{"noise_aug": 0.01, "encoder_mlp_ratio": 3, "encoder_layer_scale_init": 1.0, "encoder_inner_norm": false, "encoder_drop_path": 0.1, "encoder_num_experts": 16, "encoder_moe_every": 2, "encoder_expert_mlp_ratio": 2, "encoder_experts_per_token": 2, "decoder_qk_norm": false, "decoder_parallel_block": false, "decoder_drop_path": 0.05, "decoder_cross_attention_every": 1, "learning_rate": 0.0012, "batch_size": 64}
Rows from block 4 of the audio encoder, named by matrix and row number. Each number is 200 + 30 x the weight over its row's rms, rounded and kept within 0 to 999. All counts start at 0. After the name is the row's rms in percent of the matrix's.
# fc2: MLP down (encoder.blocks.4.mlp.fc2.weight, 128x384), inputs 234-272
fc2.0,097,191,187,217,194,187,212,187,194,221,237,204,195,169,171,177,230,189,173,152,164,223,177,153,144,175,163,170,203,230,230,205,192,173,202,213,194,192,220,172
fc2.1,089,230,180,189,198,225,180,156,251,192,251,181,183,194,236,176,187,170,222,156,131,190,205,155,177,204,213,154,196,211,155,231,230,214,224,222,184,200,191,243
fc2.2,100,209,195,147,198,199,197,243,229,155,234,177,193,244,183,260,157,221,192,206,188,157,240,234,180,177,210,198,167,221,202,182,167,213,217,138,215,183,181,190
fc2.3,103,219,209,194,194,205,211,210,168,230,257,237,200,241,163,258,154,239,225,263,228,200,197,221,238,228,137,238,210,200,226,229,163,203,169,211,199,204,235,190
fc2.4,100,192,125,234,160,223,245,232,217,237,218,174,209,184,156,191,201,193,188,101,191,183,160,192,214,185,250,204,163,216,174,239,168,267,188,288,202,215,206,218
fc2.5,115,200,235,213,192,146,187,222,226,198,194,202,194,187,176,199,178,202,185,210,217,200,214,231,192,232,175,233,194,238,188,197,271,220,190,193,229,214,220,136
fc2.6,099,136,154,157,194,213,245,210,222,170,169,188,215,197,186,136,145,166,190,211,169,224,178,165,199,205,233,184,182,202,222,242,179,251,218,202,181,138,252,228
fc2.7,095,169,201,179,189,223,203,231,188,204,234,199,175,208,243,199,200,178,175,178,206,220,193,259,201,189,176,175,166,207,210,221,197,241,126,199,151,266,249,147
fc2.8,106,207,240,201,199,217,193,142,185,214,209,251,209,201,215,223,175,248,182,221,181,185,217,222,140,165,260,206,208,237,232,169,213,177,232,179,198,186,229,181
fc2.9,094,217,166,202,260,246,241,228,162,228,178,181,220,179,194,190,161,155,130,215,203,211,170,230,154,224,250,210,206,212,215,204,170,225,192,210,151,226,225,184
fc2.10,091,222,154,224,184,181,212,225,242,179,210,146,182,225,202,223,212,100,199,272,199,230,157,218,162,200,162,241,228,167,226,223,219,212,136,199,137,209,214,128
fc2.11,092,191,170,210,225,133,214,198,263,196,173,245,172,175,215,197,219,236,206,155,236,221,168,228,130,219,187,187,221,155,186,138,214,182,194,190,175,214,207,175
fc2.12,095,205,172,210,197,268,206,215,200,160,165,173,236,223,163,127,239,198,202,211,162,204,155,187,191,188,175,182,183,168,174,168,217,140,210,215,157,240,274,149
fc2.13,097,180,228,235,146,215,210,233,173,217,205,209,203,180,157,197,212,221,154,182,179,185,245,165,215,163,184,175,233,271,181,179,208,115,219,172,207,198,235,235
fc2.14,087,164,239,242,200,173,188,206,240,197,176,142,173,214,197,208,199,195,164,201,265,163,184,180,243,198,176,176,198,164,205,170,226,189,240,217,248,221,190,176
fc2.15,096,189,221,197,188,197,156,180,244,257,174,133,243,236,232,198,210,205,207,247,213,182,250,226,190,187,203,224,162,151,213,164,185,220,189,189,215,222,206,232
fc2.16,103,170,239,173,178,196,189,188,160,175,210,211,206,216,187,228,197,201,200,218,188,108,235,226,215,166,205,164,198,243,223,191,191,191,213,187,225,227,157,206
fc2.17,099,184,168,161,137,220,211,171,217,178,169,181,209,150,215,190,212,222,214,187,214,167,250,165,227,172,246,178,242,129,209,202,202,258,211,172,213,170,162,242
fc2.18,099,174,216,202,193,187,205,190,291,154,214,227,139,215,210,188,211,228,182,144,206,181,207,218,217,157,156,179,175,207,194,150,197,180,207,179,258,176,171,240
fc2.19,094,185,175,171,228,165,263,207,194,226,222,185,243,147,170,215,196,156,192,233,230,183,136,222,165,238,211,205,236,187,147,195,201,201,175,235,173,181,244,149
fc2.20,100,237,165,212,197,187,194,163,208,227,160,165,180,259,251,229,206,200,202,263,202,190,186,172,208,176,205,256,189,159,233,213,167,219,218,230,210,188,189,184
fc2.21,098,225,204,191,225,190,214,207,228,120,176,235,243,159,220,145,200,171,217,236,207,203,209,210,172,242,252,182,192,194,246,194,174,178,201,180,249,237,232,211
fc2.22,129,161,150,165,209,252,156,166,204,220,184,239,202,196,238,198,175,173,231,190,198,160,241,186,231,166,229,198,199,179,222,140,107,208,163,201,217,123,154,227
fc2.23,109,188,200,224,202,189,200,228,215,184,216,170,163,221,153,241,166,154,202,185,216,197,219,214,245,213,212,222,224,197,118,222,259,252,164,205,174,200,229,230
fc2.24,098,220,195,198,220,202,201,207,199,190,201,226,217,185,180,151,212,130,230,187,224,249,140,218,176,181,205,166,181,146,195,204,173,214,195,196,183,184,249,219
fc2.25,102,126,173,216,176,216,184,189,176,219,212,264,149,150,223,175,162,154,171,178,221,204,135,216,234,178,133,251,206,175,168,213,230,224,102,143,146,200,230,237
fc2.26,105,205,222,205,167,171,205,207,154,173,161,215,131,157,199,162,205,128,212,239,160,193,225,200,220,229,203,244,245,195,182,180,197,170,146,172,158,179,230,248
fc2.27,101,155,184,174,214,218,196,231,131,131,226,223,184,183,188,199,164,176,194,233,181,166,197,196,196,256,207,141,180,231,198,221,160,150,154,188,194,179,170,270
fc2.28,101,217,231,193,146,208,192,159,209,179,232,159,220,203,203,172,217,249,236,211,155,141,191,192,230,195,201,197,148,199,181,206,173,245,188,184,162,153,193,202
fc2.29,101,151,173,164,211,234,192,204,169,198,178,179,206,188,232,171,226,243,167,155,194,190,149,164,207,211,166,188,158,219,171,184,219,203,182,186,134,180,194,182
fc2.30,095,173,222,208,205,191,198,217,170,125,210,231,174,158,188,249,224,155,132,198,227,185,184,209,197,194,166,202,224,184,208,253,223,203,175,139,160,200,186,165
fc2.31,100,168,175,227,176,227,139,206,155,214,194,211,183,229,217,197,224,213,207,203,198,190,156,150,223,176,188,197,201,181,216,163,218,169,197,258,193,207,180,204
fc2.32,097,195,145,169,226,198,192,173,197,206,194,187,188,183,183,214,197,167,180,161,186,187,223,219,225,215,164,186,206,226,155,154,168,188,195,219,183,186,165,214
fc2.33,100,141,193,194,211,196,202,253,143,182,180,235,199,261,196,190,182,158,222,166,197,165,190,223,200,185,177,143,168,197,225,180,218,218,254,174,180,231,171,233
fc2.34,104,188,180,160,156,235,108,206,234,167,205,197,209,260,223,170,196,223,186,142,225,184,258,217,197,218,167,200,176,127,169,166,187,206,215,165,179,187,197,217
fc2.35,097,208,202,188,253,206,223,161,182,240,188,214,236,188,204,170,174,218,225,239,183,177,221,215,192,199,232,219,170,217,203,205,150,251,165,187,247,141,220,210
fc2.36,096,217,214,205,228,193,223,250,187,183,169,172,227,199,169,217,192,205,228,162,202,178,189,163,183,159,240,175,202,170,215,127,202,238,238,224,224,172,221,180
fc2.37,098,191,208,249,212,235,184,227,186,189,163,200,191,217,203,167,190,164,209,195,194,200,237,236,180,235,165,197,147,167,172,185,196,156,227,213,183,180,220,202
fc2.38,109,229,200,176,229,243,254,204,233,145,214,232,211,206,170,161,154,219,221,214,210,238,234,160,267,247,213,236,222,235,228,244,218,180,222,166,178,230,195,143
fc2.39,088,191,205,199,165,204,199,238,176,195,162,257,180,183,205,175,177,172,228,215,197,149,193,245,166,158,243,181,207,149,193,273,229,162,190,170,155,192,263,218
fc2.40,100,150,219,166,240,173,187,211,185,162,246,189,221,136,235,189,251,233,225,186,183,193,181,212,190,233,208,202,164,210,159,211,244,210,203,180,191,158,200,173
fc2.41,092,220,161,232,163,171,235,195,216,203,246,195,193,193,213,246,186,207,170,224,230,212,244,175,220,186,199,227,186,193,220,214,207,238,173,234,234,181,186,153
fc2.42,101,139,168,198,175,231,228,237,180,228,198,158,208,162,184,213,174,187,217,230,162,253,233,204,181,226,191,202,193,176,240,139,210,235,189,198,239,145,251,180
fc2.43,094,194,203,186,192,141,179,165,189,197,194,252,209,178,236,175,187,143,271,162,229,202,205,214,200,220,214,149,212,213,191,149,219,193,209,185,147,242,203,208
fc2.44,093,193,197,230,171,150,191,227,209,190,292,203,219,209,167,221,218,201,215,179,201,181,187,207,230,207,160,208,165,243,160,202,188,159,216,189,170,214,167,242
fc2.45,105,171,205,154,194,225,168,217,154,218,166,187,188,168,219,152,168,186,209,201,142,187,209,219,167,212,172,202,186,191,230,229,209,250,164,157,237,169,130,154
fc2.46,093,194,173,195,216,276,187,208,225,166,195,198,214,210,191,219,278,140,184,210,215,159,227,209,152,140,172,180,177,158,199,212,198,211,195,203,236,220,227,155
fc2.47,096,157,178,231,188,227,204,182,262,229,165,230,169,168,221,206,211,203,243,229,197,214,225,256,230,195,200,216,201,195,208,178,199,174,246,171,229,196,170,197
fc2.48,101,204,157,201,163,194,235,198,235,265,214,217,255,224,223,170,175,210,227,203,223,213,227,153,220,251,238,257,217,255,197,214,194,219,197,194,241,189,185,183
fc2.49,099,203,198,173,212,182,190,226,222,217,172,162,222,254,181,176,192,181,186,209,146,176,166,196,215,192,179,176,203,213,165,231,207,177,192,148,206,185,214,213
fc2.50,099,199,191,169,213,199,182,177,152,183,217,187,201,216,193,219,227,215,184,193,209,205,254,176,170,205,220,233,223,216,186,200,204,203,220,234,220,144,157,175
fc2.51,098,204,178,208,224,162,274,169,258,185,249,264,197,212,217,220,171,256,166,197,225,165,185,202,226,243,198,221,180,198,164,171,241,211,190,244,177,211,190,230
fc2.52,103,214,208,186,257,202,223,179,281,206,182,194,208,221,198,206,241,195,217,210,206,251,180,163,197,183,256,230,175,209,191,220,217,205,195,209,259,218,196,213
fc2.53,105,244,252,206,169,155,215,169,193,229,216,203,218,188,233,265,207,240,124,177,236,240,193,199,212,204,229,223,225,171,227,216,199,240,229,195,173,161,221,231
fc2.54,095,180,205,237,203,150,171,216,190,174,254,200,170,264,295,227,245,230,212,179,230,189,185,197,219,172,218,191,205,240,196,244,217,172,220,150,175,207,191,138
fc2.55,091,192,245,230,183,146,193,221,168,199,255,244,137,193,187,198,189,157,205,209,185,143,250,217,187,225,185,179,241,228,195,229,177,164,157,213,177,202,200,241
fc2.56,108,201,226,148,173,217,229,254,216,210,200,187,193,248,170,169,170,201,246,254,186,191,215,205,173,219,216,184,161,251,223,179,174,212,224,203,251,193,168,205
fc2.57,104,206,166,169,195,190,221,223,165,233,240,166,174,193,246,139,215,210,109,140,166,255,169,200,192,213,211,190,236,204,161,183,243,237,220,224,232,211,212,218
fc2.58,090,209,213,174,187,222,199,203,145,207,158,178,210,171,155,168,226,182,173,141,166,207,216,185,216,213,243,230,199,257,211,174,204,204,211,171,194,187,225,229
fc2.59,096,195,200,164,227,220,200,184,206,213,213,179,178,135,217,169,210,223,246,227,193,200,223,196,154,193,220,182,177,195,220,175,154,236,195,202,206,151,185,144
fc2.60,091,225,169,194,167,193,188,234,246,185,154,182,188,205,202,245,226,159,185,167,148,155,258,217,193,128,188,210,207,172,190,238,216,200,218,169,170,233,199,205
fc2.61,101,251,226,202,200,195,152,226,180,198,248,186,159,251,230,199,202,188,164,204,227,198,193,235,196,179,246,170,202,234,273,189,189,154,302,195,204,219,205,183
fc2.62,094,185,188,223,177,193,183,235,211,156,209,202,235,199,213,232,228,205,142,195,240,188,182,184,202,176,216,207,195,211,231,218,204,209,194,213,208,164,163,187
fc2.63,097,184,215,186,151,184,225,245,163,162,223,269,269,199,199,202,168,194,164,203,175,212,198,166,230,143,156,196,239,226,160,214,153,207,201,223,195,232,204,167
fc2.64,104,234,271,192,267,169,233,195,232,196,240,184,231,245,128,212,161,232,243,181,167,225,115,198,152,210,158,218,179,225,210,232,216,176,191,186,183,191,176,186
fc2.65,093,191,163,239,178,182,243,225,231,207,235,170,218,176,199,234,186,167,193,201,173,200,215,239,204,220,194,220,233,220,178,187,194,159,181,225,163,185,219,171
fc2.66,094,212,261,179,226,186,205,159,283,225,217,144,229,120,275,210,237,199,211,190,164,239,220,243,162,181,218,198,197,226,193,195,204,179,175,174,191,161,213,217
fc2.67,096,201,166,151,234,142,223,167,176,279,226,224,149,226,205,214,176,170,191,180,214,232,186,225,181,196,193,155,180,199,147,216,213,149,266,213,241,184,176,189
fc2.68,085,196,178,221,174,231,206,317,209,224,226,208,133,219,194,243,235,202,218,185,214,151,190,194,210,126,164,208,211,215,229,223,183,182,186,290,208,191,179,188
fc2.69,091,183,125,208,191,153,184,208,234,183,244,196,197,222,218,192,236,206,168,199,193,217,157,205,209,223,239,207,203,221,233,190,160,167,180,163,200,194,162,214
fc2.70,098,179,171,191,161,192,197,176,213,179,247,146,256,220,161,220,184,174,241,176,220,190,212,190,209,181,236,202,233,175,147,195,260,230,171,174,245,159,203,219
fc2.71,097,141,192,189,211,238,194,233,179,175,169,174,204,193,219,214,146,213,127,179,170,202,146,172,165,196,199,117,190,164,190,220,173,148,187,177,162,205,180,184
fc2.72,093,155,176,215,133,266,183,184,187,190,244,217,204,183,226,189,245,184,233,210,208,158,218,186,180,163,194,183,216,254,194,232,197,172,196,193,242,237,194,203
fc2.73,100,191,265,202,253,210,198,208,187,233,191,220,165,205,206,216,226,237,186,187,203,189,192,178,213,206,170,230,208,209,195,183,176,160,134,209,235,210,203,159
fc2.74,091,212,206,251,194,188,249,127,198,207,225,198,169,257,176,193,232,169,263,243,237,216,184,219,224,237,162,225,172,186,152,207,277,223,170,218,224,165,172,224
fc2.75,096,244,220,226,229,201,187,181,181,152,170,185,259,160,184,192,177,183,191,192,239,195,193,192,182,135,198,168,254,218,201,196,216,202,212,210,138,202,219,185
fc2.76,103,160,182,232,216,213,186,171,192,232,239,235,239,148,226,234,187,217,159,169,233,272,165,216,175,180,204,224,181,189,198,246,204,216,218,208,204,234,240,200
fc2.77,107,148,182,212,192,193,200,173,203,178,216,200,135,163,161,218,178,164,164,139,208,198,185,199,200,191,238,156,192,163,162,161,172,149,167,176,189,227,123,215
fc2.78,095,213,254,184,231,197,199,235,160,208,212,200,213,161,156,264,213,142,200,292,206,174,142,167,186,168,222,145,186,216,191,185,190,178,216,191,183,214,181,178
fc2.79,098,180,231,166,238,169,217,194,211,179,209,190,195,260,174,240,190,259,241,208,274,215,214,204,173,194,209,193,212,188,208,186,236,196,176,212,182,155,154,194
fc2.80,095,209,253,191,215,227,184,196,204,209,230,197,236,138,184,135,251,205,207,203,165,237,223,220,219,222,213,224,189,161,192,193,208,205,151,158,161,156,184,200
fc2.81,098,216,164,221,214,181,223,189,188,224,190,222,259,194,152,199,177,181,185,233,249,218,260,238,197,162,232,177,237,226,142,220,186,151,147,217,214,205,194,173
fc2.82,103,215,216,247,206,221,211,245,183,246,209,233,252,202,149,153,202,191,190,216,172,230,229,181,220,241,229,192,148,253,229,128,200,137,255,196,224,119,231,161
fc2.83,096,258,205,211,219,177,190,211,187,141,242,178,184,234,225,208,259,211,193,223,203,195,169,231,196,217,199,252,248,217,197,277,214,237,186,196,183,203,207,234
fc2.84,102,234,224,221,246,175,202,129,225,238,187,198,185,217,241,258,211,218,196,166,231,185,194,204,226,201,171,188,230,161,203,238,156,183,157,184,191,235,182,244
fc2.85,094,169,230,217,175,211,191,191,205,256,175,187,237,201,211,170,227,185,215,230,211,211,204,204,259,144,187,159,194,139,186,137,205,244,158,171,183,220,230,172
fc2.86,100,207,215,241,160,181,148,169,254,175,225,240,252,204,242,196,227,189,222,231,159,188,265,136,218,231,218,219,216,255,234,224,210,248,215,253,204,188,225,208
fc2.87,097,216,212,192,237,185,202,185,153,199,171,238,261,163,216,169,191,248,208,154,219,160,192,177,166,201,214,189,180,240,207,173,192,227,167,153,178,181,227,193
fc2.88,091,197,185,224,225,159,170,232,181,185,218,264,217,130,160,208,207,220,206,161,159,219,199,221,157,172,203,213,212,197,152,251,217,160,136,183,141,206,194,219
fc2.89,089,195,122,194,162,181,245,217,220,223,217,132,237,197,194,186,216,167,208,164,213,156,222,186,212,223,173,206,205,183,223,161,169,246,181,219,237,201,225,206
fc2.90,094,201,222,192,222,151,207,209,160,161,173,169,260,222,194,181,177,258,225,175,238,244,187,148,196,240,230,192,162,196,212,219,184,216,222,181,236,200,193,145
fc2.91,102,247,249,170,203,182,206,197,236,197,238,200,171,187,218,181,205,220,212,199,213,212,262,232,251,234,184,190,230,209,239,188,210,179,204,194,231,173,186,246
fc2.92,096,211,225,196,174,195,186,174,197,214,147,193,198,225,260,178,182,284,215,214,204,221,251,173,225,194,166,243,191,204,175,131,157,217,217,171,234,225,227,258
fc2.93,109,235,184,207,205,251,237,163,211,215,195,165,243,165,229,232,229,199,131,181,218,253,173,188,209,145,220,181,194,202,182,186,272,170,194,236,158,206,233,220
fc2.94,097,237,145,210,191,195,185,210,224,195,196,149,211,209,226,231,206,202,185,183,235,208,218,205,260,170,172,197,212,161,160,202,174,148,201,225,247,212,217,238
fc2.95,097,138,235,194,202,226,173,202,250,158,241,144,239,242,239,169,226,194,245,197,191,187,154,230,219,173,280,150,158,200,156,197,195,166,233,209,244,218,197,143
fc2.96,094,188,164,190,214,207,181,208,96,165,188,206,133,158,187,136,165,219,212,179,163,209,153,269,246,166,189,243,198,167,230,261,211,189,230,232,218,165,211,246
fc2.97,100,217,206,204,217,196,171,217,222,238,170,221,172,191,202,116,179,189,238,178,138,201,208,230,199,263,200,156,206,194,195,165,188,181,212,264,235,213,181,203
fc2.98,099,196,193,224,244,238,199,253,176,199,224,219,216,218,149,193,227,224,170,259,207,235,198,232,202,175,238,158,137,209,233,191,239,192,168,271,217,210,236,161
fc2.99,105,209,222,200,214,217,241,168,219,159,164,156,246,155,209,130,151,209,205,169,176,209,183,214,174,179,232,133,189,172,210,195,212,297,187,182,233,150,218,181
fc2.100,092,234,181,229,190,261,210,237,203,175,129,208,209,208,212,189,211,187,228,187,142,245,152,232,205,210,280,230,173,248,262,224,186,210,220,234,209,191,183,209
fc2.101,096,185,169,204,237,228,188,220,212,201,233,207,134,213,244,186,194,209,158,192,168,222,175,210,240,188,230,244,190,195,227,208,229,212,204,191,158,194,182,189
fc2.102,131,240,212,232,177,205,179,208,187,238,206,223,256,190,180,165,241,199,209,234,190,260,189,214,147,244,213,245,196,214,200,215,254,206,200,248,196,225,265,197
fc2.103,115,181,202,225,201,171,231,205,210,171,202,175,184,246,216,211,159,203,221,185,177,209,167,171,240,170,232,158,200,137,212,193,171,156,194,184,184,246,184,171
fc2.104,090,223,204,201,188,166,151,125,165,190,197,191,197,152,186,228,149,247,185,120,228,183,188,164,192,151,187,210,216,193,205,193,205,228,213,178,152,236,211,227
fc2.105,100,194,229,184,182,264,202,156,224,208,195,205,246,208,242,217,214,188,208,227,259,143,207,156,150,193,214,192,221,215,143,205,206,230,171,191,202,205,222,157
fc2.106,130,198,219,208,186,233,184,196,231,219,161,239,242,204,214,155,196,186,214,254,201,186,214,185,186,227,245,200,153,249,251,191,235,199,222,251,211,196,259,157
fc2.107,102,190,227,251,198,204,249,187,322,190,246,223,195,226,170,239,177,203,201,212,238,187,170,226,171,190,172,197,210,155,153,204,202,192,185,170,247,171,209,216
fc2.108,094,252,250,214,193,109,143,188,223,212,186,250,170,219,225,242,178,176,191,193,231,228,240,234,205,221,170,258,222,253,224,180,235,160,212,224,251,208,136,196
fc2.109,094,195,224,169,180,158,250,205,138,189,157,252,173,238,226,146,204,167,215,216,175,233,194,218,209,186,199,180,199,205,227,175,161,199,210,169,185,203,205,210
fc2.110,105,220,153,226,195,206,162,190,208,210,169,206,212,126,244,184,192,229,196,187,148,221,199,220,217,154,196,121,186,197,173,163,181,216,219,170,267,267,220,260
fc2.111,100,186,269,163,195,223,196,199,228,202,196,198,154,184,125,217,193,177,186,167,181,209,203,196,203,251,266,181,211,155,181,189,242,196,214,143,179,191,173,231
fc2.112,095,214,253,163,187,249,138,229,166,160,203,173,205,188,172,235,182,202,177,177,177,222,180,219,201,250,175,199,211,182,165,256,210,190,187,178,195,196,155,268
fc2.113,184,274,241,215,207,199,197,208,194,195,185,198,230,205,199,211,265,175,165,196,214,197,221,226,184,212,221,236,203,228,194,205,303,190,185,253,185,202,263,199
fc2.114,095,136,183,200,207,217,219,232,195,200,169,171,219,238,239,166,175,212,261,246,182,148,178,243,162,216,160,216,205,253,217,225,166,153,179,179,149,185,181,191
fc2.115,096,197,226,179,197,211,127,265,108,236,183,279,175,206,229,193,175,223,191,241,181,158,247,217,218,185,182,174,175,243,246,203,157,163,249,209,200,160,170,161
fc2.116,099,204,175,235,190,151,216,214,156,224,226,222,204,141,206,220,142,148,167,225,199,224,149,212,193,198,219,237,222,172,220,217,183,174,155,187,178,202,214,220
fc2.117,092,214,213,236,237,262,222,258,190,206,147,204,174,293,190,163,165,163,239,189,182,201,193,241,225,181,215,169,156,199,214,224,192,226,257,199,226,174,188,202
fc2.118,104,247,174,221,151,181,149,144,188,187,227,218,219,181,202,196,241,258,209,161,204,218,267,207,197,192,180,220,231,204,166,223,157,171,171,149,176,176,192,235
fc2.119,095,224,204,198,230,148,193,199,176,202,179,180,163,235,195,177,222,165,135,230,213,177,178,177,215,223,123,194,175,200,250,211,191,208,187,235,256,202,242,245
fc2.120,100,255,228,229,173,184,204,190,211,163,214,215,171,234,208,194,187,195,258,250,221,199,222,217,259,219,229,193,129,212,256,190,176,224,193,182,218,246,174,165
fc2.121,101,196,189,266,208,216,225,247,178,237,237,159,231,181,183,253,200,224,201,223,194,197,176,224,203,203,193,233,185,196,223,194,199,188,171,178,187,170,254,161
fc2.122,109,208,224,174,191,153,164,184,208,190,149,218,197,208,220,230,210,247,225,189,231,254,265,181,173,206,224,221,187,199,230,211,237,235,181,212,234,179,170,158
fc2.123,100,189,220,176,221,180,245,229,236,221,223,214,181,206,117,221,160,242,246,212,167,201,229,199,224,153,213,234,202,172,168,153,132,219,184,192,199,180,191,205
fc2.124,097,209,191,183,158,207,209,200,181,153,223,229,156,258,213,230,184,199,185,254,302,218,152,186,224,218,259,194,193,190,223,235,216,179,154,153,144,215,211,208
fc2.125,098,174,171,215,232,195,187,210,247,171,191,246,268,205,192,227,273,185,182,200,227,207,215,207,243,191,161,207,204,240,187,147,208,201,203,202,194,203,166,251
fc2.126,101,200,207,171,184,194,202,232,188,220,240,143,196,156,184,180,204,194,165,155,183,276,169,157,162,246,179,181,220,233,148,192,235,199,186,188,196,154,223,212
fc2.127,094,182,191,166,236,196,189,183,222,209,171,207,187,166,222,188,179,193,223,227,197,187,201,189,236,224,190,210,197,123,203,134,235,196,194,201,200,193,179,196